Weights of a small contrastive audio-text model.
Training: adamw at rate 0.001, 3900 steps, batches of 256.
Data: trained on drum patterns on synthesised drum kits, 26041 training examples, 38.3 epochs.
Rows from block 7 of the audio encoder, named by matrix and row number. Each number is 128 + 32 x the weight over its row's rms, rounded and kept within 0 to 255. All counts start at 0. Numbers have three digits each. After the name is the row's rms in percent of the matrix's.
# convs2: project pointwise conv (encoder.blocks.7.convs.2.weight, 192x576x1), inputs 0-143
convs2.80 100:112158169128136122115133137145165126142095092132176185089180113205134145132134103131100157130157101085115128164189119191095140178165126114145153112167127120028146164133117125129146156091085152135103138108070120173090111121071093157158101090164125119165119144161096117104136119095127167134175129099069160184174111154131139082150127116141147142169171137075124093098134121159118071140125126098103122162139114178179146102111091138079133
convs2.81 102:140091174106172152116163124078157094155116094139120137059122208160166119135117113140087130155170142119162102097213137080168082142097180165063162121134117135119082091152113160143108124074105088143128190125115091074131085112192110142074112161081139155149126087089082167120167147133128113150125116118169136162126094113155128141155148185119116115144094103123150128101088105146136125130117109166084131114119125131169108102126129100091066
convs2.82 104:141148103144111117069154139150164129088144084126111123108132147129103199123191129140138096121123131080096102110138099123149096195118161072143102151117156099184122136121176175116136164136147168094140174136137073116127130155120170127118091144214134120102117149082092137080098134110092154135195128150155121137099113124120154124153105101092106102161148083109126117141081099146143154100097148126093159159147094144166146083132115096130128
convs2.83 101:101098175123145079165144164116151122159154091131106132088093110090120151085076098171066210110099126101149157104133144151092129153080200179104163161112121104137140105174144095123110135138143186086134143123072128125129082180139102128094146156069114108096115095087109136186172158096106147146173089169145086136170091099075156153102113180153124117081078127161205131077172103128136119142180128151180137079187069105149107095102136092096140
convs2.84 099:100134142167142149147098162105087048111086129108098137098074130121091142164102145047152116144126139110115196087105092137108114141107101180041152107138109107151166109095137088096105092145147140096088132125137172141153140171136083100109134133116135129144186099151155143109159104163074148125156075189120167059158122141059184142117146194119149166074137122105095112123134176085158119161092124133125146162067158072144151129126157128124179
convs2.85 098:140125215166130139129136101086132112155156117135144102126137152144163134142122165143100084120112131156147073088104168152130093114091120096128199112146168179074089138125167126116093170108050096153085130114126142100136142159134131130103106103181071108095141104098120127139159135176167146107183127118099118145123084096197100134166117162134094186104098133165130085104068137172177188184138151144130158109159155141126193118089105124147110
convs2.86 097:152108166117159120088147151122195146112137116192109147109119129114117094123128086160123138057181170138150105130196115138137096127141106095095178092118103152092161178045075112104133148094127133113105087135126135160127089109113153158146157140139137124148189074089118116135152215105104099120172083062119188171151079146160133139123132194146140070142141101073107152152129166182142095145137178173141133107088142138150123162179120110125203
convs2.87 103:157109124140123166195167193138055122140130086123136054140144108084104172112107118144138104141126177136159087176067183075097137126163143107058077148138113230104124124155157134176096111195203132133127165155088147169118129108117190110151122165148102182189125158128132102114114101145113153107109109107138164054172143153126155108142157094172130184113123134171138075164105119094131136161121115155141184132074169121168165135131140094075154
convs2.88 102:113134176129131080110159112156144166086145135115164142174102119132174140129143184169121106074105107144065135064129144156082091081099090161117121136146065139207103093150152124108141181135094122142028113096163111084107110093090130164089092093127112144075121105109092159170171150107168209089141127138123115106158121157180113147121128110131140130097110119144106170117108121144092119101067161109097121090115083110078144104151161124135157
convs2.89 097:136131153123128123127123072088121101138121049151116086117146137161130127085145111109141092156168138088118099057153172181132112173084153100133137116200138135119109166184112104139117137104139111161081144154103157163100182161152200128152149163109145110147204156139154154128140115151135200137171195122196163126157119180117130052131157150171174123152155132110114053142180149159129149141136168134079182171134128154203192129184163092103132
convs2.90 102:165148130142147163132137129089139141154113137139182139102094103179118187096085122135149189175138175117150092109111102109158144128067099141164175137133117107153110116086167081090156165125125108109106108119095158145171154105084212149125179130111074148127168205133126131048140106119137152103155130179131136088128128171107133162135122103136127161112189099111132175180219122125117163138119134210070100141137162069218181098127129123119142
convs2.91 103:084059114126115079093184103146165126119117193153094106083136147105122113107122130121175116171162120128146125106154131116139105104087119104234037118121109132088078110096125110157132095170115125178090154102150130068116113077136129108102067132199121137137104132125087107148142141159119153145124133114177100109092105087071113170141157117150139110116171146142158078142114127176186107130117140161142144156077172121111106149131091124107098
convs2.92 102:175172174157160148171109160114096128172133174147131126119081110113124144121129139080130181129166148094149116078108163143120079123146132200126185162170137127152161129123129098136128136127153136051087144158097164107209122071137155144115150154107024131142128151128133105107103117106141157145170087101118168134190101125133179143111122155138133103075167120139095094193178130111191149171188123143115103084128124134178122152173091132145094
convs2.93 103:139097153096114131163118163149093141102085185176127127089121083178092106104080136095158125124149157116115100169091131064134124192118102111155114142168088120124162165180156123105137138134104152107171134118133127054186121069162142074112103185109092092116061141136127138177077174097120172147115106126138139078148100118085096147145115132146089127120153096174109118140114123084131105057170102194074059130126116098118075116117109095123115
convs2.94 100:145095097083091145099184104160138127102088087165122090106109174153178140069137088163105080141140095129145137120159142118074109158060195115147128105129151170163073102154141182158109091180124170139106175136091194109169104082088147093139125122058093153134081121147083152112117149107175135168097105113153088109156083126143061149184147173129083186150163090126140095062115139167182122126156155117088116122168138150078146143118155166149141
convs2.95 101:104148087119121124146128131144113110124113165146163173081129201139113186106133140112146150081118166171127153153135122099101109141153072103161155136108164116134072157105137098103108137098119166182115084128140127186171111133051119154123109107140145137181075186121133112116113113137112158077138158130156093080117096155136128156086097094136066104131122147181157121137141180115141142097101159120099063110128157150106088162109125150130116
convs2.96 099:157150157130140113113152145104158137130123161131143190086146150115171182106115119158121150114137141179158143104134173081087133202095095119150123159121140127117108115107124120161134148084139090140110110155139089125121123118146107152139159139120167134109101108100121134168151156107113117103163128069075083169114140150149085127184134149198120126156119127129161134136094111205110108135113126134107153188150142148088130112118081192123062
convs2.97 098:109111121099132109119121143113135112146113140142086159058091120124121156184187153136112177072162134155125110088218073112045109171085109127194111120142104090189101139130158090089157159098145124121093124101155080109137100097087139164147130054114199094104130113181148124087142110145120167151139087165098102134105116182107111120098149066163147161135149110143107125168172117138154113157151145083162105121078143136185168095138122114147115
convs2.98 099:138058090104136157114121090135129124157146107153146109095121119142117069099091131111131126181134133142090134139170114166091155083123085110178121141139154104180098118133085137101148110197139111146126093151176216160107127096107074120125163043151109123138110210121133050118092140130156092149116130160132162105144157135118115126168124139100138139129118109033155119055120169172127103147166118130114128101129143174120157148147184087139116
convs2.99 105:116164088183084137106128190135171124135140160142100130125124140104122134174162126101143142096090090115106134164115117082113120106134043127148102134169116092128177092161153089114129159115210122103096110161123145193151117129085115147153093161131152093191085132154089107111107165133135152116100144110155116117076075108084116148110184079082086151122147127155144148123212127179118146134154083134134108102153174108132151142183133141098124
convs2.100 102:115119137075165105144133152134164116156145107126112126133092011123092058121152130149131125063109156066129129130137092124124142102114116146157132117112112155167147127138123060174159132091139117132089100124164110056176176125096185162145115101098095121132150121117129126136173094167133130131076090112149061164139058143170114115144132149155150056092118150090124136093147126173098134099118103133130096057139128147148178164101149076141138
convs2.101 099:107101112083076117208095187110140142155102091146118129125155149080131110097122147120121157157096146104132148180122141105156111124111139162139077168147093114055199171158135091194112130151122132140110134145097150128163152106119195138142143120093164096161162155148114162159121142138093120125080139092096142145164111139121091094060132158150140086115188180147132132137142114155162152175120194163092161043056177143145152110125119095099147
convs2.102 100:209137111103105123154150118124098144094090162143088174108147073155132108089160103153102165117124151112159149181070123161124148110140182133088110103177142097133095184085109076115127109076085107147162138140126197088122120162114169111127145111092148167144129138167074155111096160166099088129108104112141171144136100125062170106065131134137112121147132143094104118133147158135113069119166158093125143132103177148122103094141138157152114
convs2.103 100:108132099015127090115090019205077134121104087084083101141069110143118158114105166158140186101109088154143181169098058085138120101119098148138111097096168123137133147112096072156139129176146086134208139141176150104157138109102098107087193162073174153159101141137127093134098139077111105171110119054153179109150122142046127107100110098138202136065188132135108120128104162061093113090156111135149073128113157124130141109136059106148133
convs2.104 101:154108070118159137118099128172189110133132108128128112168170138149136143174126113085168133137156195126157167113167126174119109164152161131113086074093161166153112097144122179153099163109104112178123096129152116109126172110102090112084135078069155115106128129108125119086145123119077139171133193171192119116142121120048073190137128152120142134138164136064111125082128101160146131134111120128114097135128154121094162177103110063177133
convs2.105 101:048107127079201095165153073109180116126086161109044102128095124133144122135126139116147102168100148129180173134148029151159156107116137140133131129120186144152115057135128142160100101117147064127152115132132133128152085101163081105120070082108135124070077137150168113145138107156127177138144115104087106101166075098126059200121146112158141159140104159163137098161084085133117104120171145136155138186104138138132144149136130132168102
convs2.106 101:106137154117104135123111136111118133081129210134116141134157157100167138037142126157127094131139122146107133118085074098165123148133107103128106158132100160124162115128112106105144153126074145161128148090158120152186128162127125100083128051069143088103168150103099140133183089155146175112115119148136126108141131112072123122136109103113132122101169133101182154050070106124128140091100130128127109125084120143110098143119137183128154
convs2.107 099:164167177137159218158135140173125137156144138137155162172117115127115125152167171052148171152123151113103111142128102161133168131143112155086154136172098182132155149065154116053128175074097120139110108132131121193102158132121100134087097141150129139115145121182133154154053169086077066095135152123081118123191148146147184118126107158097123123182127146130184153161095111114166115132132149145156110161129156116137122167100105084182117
convs2.108 101:131043121098131087110122076120081138114128131116071117159096093159136139168139102152092167144139099096143126162156117146096163090080148169184135150088122127154142122185109086080103067138105083123170048140117099125220067118106107098108161119094118128121135111138134134186110158105116166101117167135165090143154108129032092161127129101134126050117136086179130112095187076187144116073132067085122142162059137147117142138149146132114170
convs2.109 102:117093126133152089090118135097118112157101134131076165151157108176143112152158141131147176164116182137109100147130142099165147124132101147066099171111118067091033145162168176116122130150179155130088103114113172168143174082140154130108127184093128091127164109151146110132131089116080103121079156088166134108158153125147124119140131154108135142154150129115083151132178171140148132139093162161147143142133165130161130108109150140118130
convs2.110 100:134080141149084117084144183131137131168176102154154101127185162116098135114112151120154115151121131119117113144142181069111132138118143118140060139130143172163134082171179142128156080139111127120106158134085084127073099087174223113155079153138172099190129154115111120164111126149101138101137153055158140114098109095188134128144150102091115053194173147110145092144128175114107081150094109171102196137152165155126193121138155179115116
convs2.111 099:137152123074128077145099148158161133122117151178149137115086140099078134166163122108126122120147138119112139119088110168128149122168104127116128189111144196146151135144119116122117146191129119130137103202175133186075081113095136116100131133116128137151086134097138082159127124105202118175174099107175220216113095155113097133098115058081151070164169079164154113127186112200146075085101129105100119099166155138138129187105124141107130
convs2.112 095:131166083155139200137148136085101095171148166142119139129201157152095174077113163149179167167129149097139157096064150061096216132095098126080101148149144145118155159141149105074179144120155114130101126166140092074116150123097140150128122151169115144150110088107104112133145129173143148201138115097090127177116189112125101121132128130118173122132103155148137115154171132102163099097114173143121138185161129132100119056094134150125118
convs2.113 100:106144133141126123150094077122110191141150126178120139085088162128128135163072157139148142090144168117110167142171172177161168171101081157183083109151146162066129125113113188101141135115076150189120112115133146099085107091123135169109079136148150044150158127140137117094093146158102165109112194112174100174143061100115093100101118055131150131072143154077113157149118120138195117119119121110155158114094141144113097164137147169102149
convs2.114 100:155171174176110170112140113097171109128168168124098207152144169190151130098099167154142121121117129078131161136152077087086153150196164163174162192155152098162160135143058113125103082088103117068111144118082069149058072089174132106144089140177128083160168117116100121139105102098117186098130092115130128103164158156148129075098151138141152033157113130077094100116140123160112197178179150062115126099162126123110171080111112103112087
convs2.115 096:162096115141121123089111085171188150150187133111133104065162164098126132170124106117164131090110132120092134103158230126093127129118153148228115121079164181153100131152135105172094155137124197097131178148130117196096121172133093103203112095132137150124133144120182148143092114123108119123144131099080122149123138146161148114153123132130116150161107083153123151092120097169129140175133130122087055117090063171116146159160083118132129
convs2.116 101:080076128064091153140071138118168136124112106114099114129127150108136135113105127098130181130096111100128149084104192108164150146122118114130126086100139150073129139117090092144090120094131117107157129125066092135122138096163123154145127173101127144146119136127089137122157103136159127101097146190152192204078145122097139113088158132139153055072125144180121104068161110154147133156195083161054153117099080084119127138100191155122141
convs2.117 102:093122081109083176102129157103164119159133158106114131109099104130105100157114093077152185168164149086104193110140116153184172103075206169108102108085119118112108170174139128121122147162134088115178110089081110124124169113125124072151086178067115159090117144153083065103108148097130153077154176105077122085171188111042167119099110116090144186092130098139144077140179190091135115130130091142147138165050119100120143123132120071143104
convs2.118 101:129173131121116136192157061168129135147086168126092131155162149141118133135164133098142125100139083138160125209166108124103101137192073179124144086149144088132132120136078098118075113122088134184145088099108143173101115101125084168162054122132108105181207129084127161095079102140118081154137122168144149131150226115110142088119155124109187117153057107098049221132078142126124131140102131108138160150126105156139131148126149138114096
convs2.119 102:053128138065165151095126094093131180111094131171116163112075180117150113124123095155134142058123113170125138116068113150188108097134151089154124124083097131143014164109128095100105134132105116143148145156165103126158115074165133148143095098171177188117122093119120084152110117126073150114103157125127156086101157114176111138136129128095126163081111122217102123107104176157128080153059066092149178095150094135097125119083129130132095
convs2.120 100:178153142129106102127167130141108085080098149103110068118108221140158137119116123127167121072112122132194141171142090164144123127186110159140184177110154123036132102206158119149136166114117086135140093103113113109166112111080167198137111149155121140082126147148086185166074121129111127099128108145094120129102127125148096103104150101169078141120111101111114110093121079153145124113123165115131142130073093148137149141126136136111112
convs2.121 100:157151116164108168131106117104085182133198125138112114170116148150167131121138138154077159087086108161065174138096115169126130073195021153170100110156074091119207061162134162102129140122102130139142138089096118132127112175125123117153110114148137129162145057100071109122133130143168104125177139098104131147123151157200161136108148144157157136164124148095080134170089100102109065159120132157135138111140110160099148086111169184139103
convs2.122 098:080137091165089153122160153088128156158165124129079137087128147140132188124165165100121120158161102152155101110172103085093078172134114060200107130149167152187123146125132165125179166139135088148119118147127107141128098132143135173109147112181109078106138166188136101144135154172137151117172127135191180071137065140121157134174118093134117115113162150130199128163165163148173154095060131077105163159135124133108124148110138103172166
convs2.123 103:147078099129147121130139123101126097108154169113150137123147147130156154119145159155141165157079063168125064184126126097115161105095192087125079134100164110102111122164094140159121099129141155175190083180092110087111106167119089124176166117101103148142111098173092130169111161165064135148136119111037133106156193111165113093066145105203145204217135129170098085071148166149165143169053163131133161153121146122166099101107110166145142
convs2.124 103:120165098094127086161102115085172108143098137105149148187118183056095101136112103159102115156088095160148153140178122145102078118095186118196196138071109103135157074110140076117091145141156185172127145103140122125124153194098111150124073113153132186130165151144106130092051108177139097112087133170151115143116108118120108150080116133104107103128142068041123116090145122124138156160175112122127147082119119156177131120194151050113103